Weights of a small self-supervised audio encoder (BEST-RQ).
Model: 5.1M parameters, activation swiglu, width 160.
Rows from block 5 of a small self-supervised audio encoder (BEST-RQ), named by matrix and row number. Rows with one number belong to one neuron. Each number is 500 + 50 x the weight over its row's rms, rounded and kept within 0 to 999. All counts start at 0. Numbers have three digits each.
After each neuron's rows are labels from the 100 clips, of 14848, where the neuron reaches its largest size: "responds to" is what is common among them. Only what is clearly more common there than usual is listed. The data: synthesised imitations of 52 everyday sounds, one a clip. In brackets: how many of the 100.
# gate: MLP gate (model.blocks.5.mlp.gate.weight, 640x160), inputs 0-159
# fc1: MLP up (model.blocks.5.mlp.fc1.weight, 640x160), inputs 0-159
# fc2: MLP down (model.blocks.5.mlp.fc2.weight, 160x640, transposed), outputs 0-159

gate.556:439447526467533436499619516512533434485496527479439511510546566535473537522567528421516474572460462472398443471499401462534499489535552578540470461489475426448418485479514521616484408401483467497486545470536602524499521448516444546494521487553587511487479598600486605480513558529507484560515459552506449467463478474382469482477497529506535438432394465518462530448367475506465474439405530549474449556594487500422503572542510430544406507536522506515450564522519441544406484478545527
fc1.556:490481586581428552426459571457519503483455558522488530466482511529530512475509462580527614431479524551547505500364513470566428475561520468529451549601545575494554520570447483380545438572426472521574455503627428562552478513425493486543573405468479517429440529486536463497457406591544556502521493548489484475478524409553520538512429482537483513534501485430518559509493510474560458507432420536454464607438439453510500430520461492484475527540480466523453549444548484405538463526546574
fc2.556:575435459477410549547495553515536491531472503512533523497517464467514509478435388525563574537461507521487508532591501473457546532663493478532470593472567460465416483459555427446437443536533468423528527491516582466521544489445504445550506545544452466503461516466520508504488553356476501505404466520556522472509484567547393463514478530511481577571508464425512552581413489444505573501501469518446543376424547482518459555482459496490484466446550595472596599493533511504517590424535599
responds to: signals (57); siren (50)

gate.444:486654475481509446461464451542458467518487482478474536452427519500483564587504596538491377472551595509404449486530485507476401496488437555449610641480494457558427464509483532462460457448459454590591545515472515579476562537507494492493517545536545536495504505471547571515496447509437526524525436512483487499624487467503558391472486578456430405493615520551500502438574550499541437425496517498572542407508475482535473442513460503520569448536511413496503480480440544426512477514478538
fc1.444:484531555458556462471462516516537549428527496542461522524449490394490572430476512403438575481498485529529525506470517472514451571558541524388396586478527451450408498499572399563554515449487493593500498466496570439552503494486522508563609454565568560508425549498469569483534526529456429505498498465489626434508490550514434505470558480485531442544425463444559453532610458511600549480495608526533499477506458488474476531554500549502493474452411445622557495497532489484614471445554442
fc2.444:517577501546503544462524456530458579551430541431526509466372452439421530464471510448461440478462518443519470440550549448542509469582509559544562557461550476529534411498478480449538550475442458616467499507464547524628521504557546567601447560428514450324422519534542470548449539464491535576493447432565537521548491536543541502491449608559469441431526526371586468513417457476450488521508498496556506503515450526490505571531518496502491511547447464543548478529552473482524429488567539
responds to: people (43); chatter (27)

gate.150:340562507445499545510451551412489497474583493533453501500432478522490485479556504487460396506529447545572525468555478533493524520533429488555457454415472528466490526444525477544530402433500485485581599502552575494472437494434491469469465410594465478467455536521541485531499556462485580456557467484468608608467620561513506527527510510468497467464446533546444538398425603418538470549406523484578520518444568530473462540513515486430495595419506479442595503504538423488446470485495459
fc1.150:591495419476567532469527468422567533564460496567528491497465533476472502524532478501433496501477484510525564541495530522484511514507446501517626476502468572472444515483512448446587599428490501455606559449511505530526559500476468520442472573526460467549522469584507544523536478466469486497472602582441449484432579525494481365559515430538567566562602414404473535485505462549626578495554516447463527516468468531541535413370510507489613537433453522427487453526523486452473448561574536
fc2.150:507338394455517493476452607588466501483586603512545483430454475498456603465561524499437447517449487501458563508504347523546585470489452509558525490481507471485528451544393465441421502476532491462577503431490548446581529529519530529587573490584509550466492515456489458465515516563630532498419541480492506458488497471490454465471480478506563444461492534551563461548479550438406455425560500458505537491528520519522472514551555554491472508582591523483538495489596459560426441468481442
responds to: machines and effects (65); spray hiss (63)

gate.343:530554520423471485544576521583509513495562524457534471576454426549473572534478543453548527483517540496582380551546574401564470418457493516441480476471488533425515555395468468488542502502465470533529540552545426458443407459447505552506501445478465545503473500535530478475512481462454459524531426471383608457511576557484458472503527668406431483520607456431455583467475460567535546449485464465480433489506501505491440512521480471497501562536491477551494616363476514536480423522500513
fc1.343:477514517651512560523518438600475564534579460488538562531461551506491570500472429520518438487541469508507423557483444509442503489561530504475404544586577449531543462469478553526523451449404532504487532546514550582500469524517485521496538414517524504511510511426582494506533428539425444483529518490441490505556573613555487523436403513382580483478518522457486539386447561491482460528490577524632499556501401510410456545500518401464471559468534540560503528538488445412452526461429470
fc2.343:465548587473431553533503520463584530492448458505574415453644505530550468495564572512581591501492533491423568467483500499473472486489460559583540461504504499480586532466565511532514497546486446526509441468446459476457489550566465461500523629497479514471505524496428469447411484514511491505532522503526443470463425422453541496604500470538543551532394441496451444498537462538639528531557455539423483573532411463539489452449542480485584379410479464491533459433499496397513440451407457
responds to: signals (43); siren (29)

gate.167:521434431503532486495548479538413544443479449378504558499473462510512530516501510488344558495432483568439467532480484523482522590444412465526473570490427569538478587506494484529512548641512551445412473488522506511461473588471564507459452468508448403416598451540438417474605440532458457493493554475529444500432521516458550445508434459432490440495477554492538482508462389518438601533516546547533530481468412585538527507506508542518470485465611449593510507487486549487455488512459561
fc1.167:530582465512486554487491458407466552494576525510548422591447589484438474525406538509438503567538449545473535488439497547440511536532590483465516496558598461438441493422461525513541470499490470596543527417425547555438376508391417498388470476451532515453474385526469533507534549487467558413483436471510538472499536465479507459503468464473509502538512474470513566505611465470468514439512550413453439550402555533548511483482496601500558534442562494565468575562498458467422558533541536
fc2.167:478465555561568471492458569526461396435495448507549558503567514542505371386545506481484491529531505547492521469549526532542502546492486498461540468451438477407491567511432584484611396395512412453444502482492508544533524496581423491494512400479437482551456497441501509444433494609495490588442565515472474512508475525584511449476497542566510538524500423412489577552491613394468534478474498520526482486661449522514449426488489497433547521454508495452454463423509518539550511564528541
responds to: machines and effects (45); laser zap (39)

gate.338:552525463511441531500508522442521431547565449561525382444449609584542524460521573578449500530493490484533477486491544534517445517518463516531523504539497505532531567595491513550447545473603513509445447531496534542548594566427451506555536485495506546530533540484540547389552454375512396541549462498508459545421556513495520471556509410468519531537573362494448437503541532521604551416507519449507440481488465435410529587503448521526551510457509518463508436499520531448407553588387521
fc1.338:459410540523565448480452484521541506484443468535481538446500476599592559480553508512504529582433488491371502522593506552484453573528473455563537464470484507562421528589456539578445544457573476474494443545421585570418424600463626462552522509508443433472464539536523586473543529432477450589478457509560485495500509560498466400453481498539576524497454454542550509489546459550455530469537546553494422542446448578528560516474499474530505522522494508447457501475544566439415630486534429
fc2.338:460463508520461468445570460589491488489462445505499427416578545469495494555502526487572469546529542539551486581421559478509530477482491536493478354520558382433484549423447504515522423501529452507486542458496446548514456501501450527407452532506582601476414589468478501471416508507542566449517499528541522451555497488454507500463454518456508460528541528511523480506517561492450556526512558494553589589461410516490547406563655443506529413454482405510581531449546536578500467442547378
responds to: signals (39); car horn (27)

gate.144:477524510503479445441468522516505513537526501516539498484472441411487510490594612460540494498442620439462514548542420519534549500507534495476490417636575537427537475531484458451562446441448547493566424547506450532528481505449500461464436504449377458461534477561513565457565425535431544489387474534531539561478503498436508572506486472521476430474495443441559553436458501448486551581549483568452504494434501592543437560495514469473542543370497493476383497452412496605554554429543492
fc1.144:480459522512536505515453465611501503506592490544495543523517543451455528550449527519497458550492450555554552455472517477479479503533522534600478629556409485522518473438526564590459492459472496512524479453499470480467389385542460538555410549527509520482512501429496578610493389507440496595461568504605513547554517480469530498468457566356549512514592487501450451513570487495512473459643497487548572487488554512571580477558464484516432487574476621462521511453535576502487437530529464
fc2.144:529470412469491546518502485543515470431481575496471551487525536515511513397443475611514404508491467479481524521450610527430468515456511537658452519460412481468513463447477536451482572475484481525429459518497523469468438418555618493579484497502402623502423471460527477461506571578440573608568447540491475553546460520482519477424549536449507429498527552492520508547597485493406498506521497546559469495492469554536455510369551558508491454543525396466547464502442515425468407507497476
responds to: hammering (30)

gate.292:527509498516531401508473477442502527560496467497544478550424485526514502556569556401455512548484533529492487557474428481559430489441429496465532512481591462363522454506551435477538373444436520445426491584421554399540529581468477531502492455556431450530492509515511492486526552494548538497555395499473457436496470464519373446590495566559438439474515554510458437510536554526546478521535438511464421492587487465550549466543482493584530590422508526520473496605398554522565527488416554
fc1.292:481522567572433413535512488473464487603564489474463448537469445516595443480501542456385525475452538474467507617514534487601505539502511438452529408588553481402493520546555452439529398451469480540469550446426497510513521528470510569535453416545495483396467489519548487559540540510554502485469455395472484388530463463475406518531538533491451497417496469544435510501518591469585503400600472533459454493560540510555530514498510514576524498429438502484467503507360520551540532442424496
fc2.292:544480518496443430439438566564392419610521506444512437495517557421548454540572422509479635461479579528487517542495390449537488482410489502444537506503498451515523521540443533435507390426474504510459496550547537548433464595478508493493432503482516547525565428477419442576475522514464478465430483518411627552532558476472488540508417473437516517517523405552466470516514611475502430518546501559495554498454470485463530479452517563565541470380489543450565511434457567458450507530494528
responds to: hammering (28)

gate.539:465429542584571397537504416449409410515537518470533507430496479585533507573506403435466509529473480496439491483420450532523526436473472426537606456522527445584494458454441465584567499575417460476492463457475580450506450544522490509437417508485536502468461522567511488471523536489517540414432550504502469453619526475479550588546506483530507472507464385514444541502554581396419493465452531513524411425543577529471470590434509576514566523515416517419488502456480448483545500494550527
fc1.539:565469543509442527546382518513481515545496564534522564465530465605554557543577517417506421424503498519474581468480467490544478491508510489523528498492583493469529511461529587583487550498483509422461536472476504414511506535493541429362413485506501536518529453456485477467516408453455477449511534459447415499458479445529506475477494442439493462497479469487444476462464466444531536427469526481559439578567551463459524566502465485458696526484463543571444418485489557482661509384413534
fc2.539:431417461550461537455441579551507507599496398465440454540510573493532517451532475409473423517438573452505541495496527481475578497418489551494448478542444466466532476485427518459507436512448493549526457592499478485563441526475529496480433440414466530519526579404423546482578529537450522537449477515448572453536459426517616484426499517509506505512587517587473542480429420573540407490553492447433544501548497497434549592520454409481511497550511546442417434525474447592390492531550496
responds to: machines and effects (44); helicopter (33)

gate.574:486528451554498469585449533525490617520573472475543406457462566481579501523580574517556485450572509436531565468529432455469523461452515456467476494493564517523513468479484411533498532427470543626574470528491496400484521491400515499581532482508460482441450515573540587537445577434503416565584423534559467402479473613416478610512619527539558497506594500456483531447524525480556465546475491487513426539475517455501421601546548480461471529508526490494539475451560452462503480456446471
fc1.574:574442500518492566540472450429535624564433550592499526518477572452470487513493430512507449472579542552473425490499544477489554471520481512522555498497497352478523633602608518465555475488432455445435549550526458461501537497456441460522467458508504520547465455458520510429445482503502603407440499520454518501489524536499448523506388521513371512574509522568506560529462551380382532450562474530451559510475479511429509492529474414431509442552450520482452453488417436539554506492495533
fc2.574:507490483486515521568551453567505451486438486391553500526488573453502481536608595521481474485520532422491486489444513445543452432554480621501409599515453494564536557598543530503563496441514450516590562501457463433508636410471504511567459504500438508448549441582479529403501488556565451504497487482570538537487533558440606574519483506454553553554531524444469517487513485417552427514522500433508473492417498473505453542588456446470513542481539498438553451491483383485610479571542473
responds to: signals (32)

gate.355:481489534517557452490567485559556413549511432544507501449442534563505558629592502534587483544535432495454478519571451565554458486468557475467483387548486578492492460460547506423440479515394494433431450597472492499445534474526570473454535406511465487567463433459511542441433546499503497540455454528609541480504582529500456551550467469677547526530547452513523512480462464544483484506556533501475489468457558584506514533457557448514452534446552529443618592530524448450466522498458424
fc1.355:510573516516551519505500513631556463485509485572445593508500449480517536550591568478484515515509470548376506442532509512434438439456471563474541507545388481485574574622508489444499512399390502467504505504554507407449579488562485530435542524477474497603552493428462494447437540524539506481507421479482383486531531491529459400585600621498532515474446574529398505493485462528491479490550505451563517444516406559497488456472515434480468493538567456569551520514440519523492470486579524
fc2.355:518438546487562546460545500487488419493479551426461524493443490535486550491585418532501503512541474500536512515489562603530442449477542489532561484529536563518455543454433375525476464454448536488584442429453503515374544445423455484465463444473586493464496512548531502527517628519431538487489546538548503471561566566499517519493478470538497583474484535428537479323512487388534414558426432468493455538482616482498534552541504481383448485432490430481424459506544462438493449502445556
responds to: machines and effects (55); laser zap (44)

gate.309:515472526488472572414483477513498577515510470451491407496477432476572471504591508535540456501497521493450576544553431593571391557444471575471528540424503558461498514510457540547594530494492513529422426432464563507508477431630450426451504494481458493529499523471507467415521529555387417561484466452423493467533505435541549521464576481462559603508607435492521446466403598441469465478535540460479522525528550570491503393423491524483493450579414476516425485571481456493503524561471543
fc1.309:470443461487518538479485477589517491562553485457488527505522608473437440521483404470475449533446438511486510486555517446462491530516455493511446498463496497594488518553453510485526552518492451610551451427477491447545483415452531496524467535425542442503492549543498510622561395603438452426487505471614457596539482455455493577495481448455527467513466725563394572542516530509519509545543529449527467532512492440563543474471487528519428489467528601423553560412519489463517465519527536
fc2.309:463524408534424441532536389528541498459458492558516513497556539474487465463475476485582454466527513525588496550473602434575548460538535537466430518489427494549616552536563434448502536583446508442467468482543472432509580516536547434505559505467529426496495587451490488410518515455559461413523434448477428479457573532448567495545556459464467508522417485429485418456492460521521495492498517514527521600587497555532435452515463581569482552538492596597587629461535510583458506469454531
responds to: machines and effects (55); laser zap (39)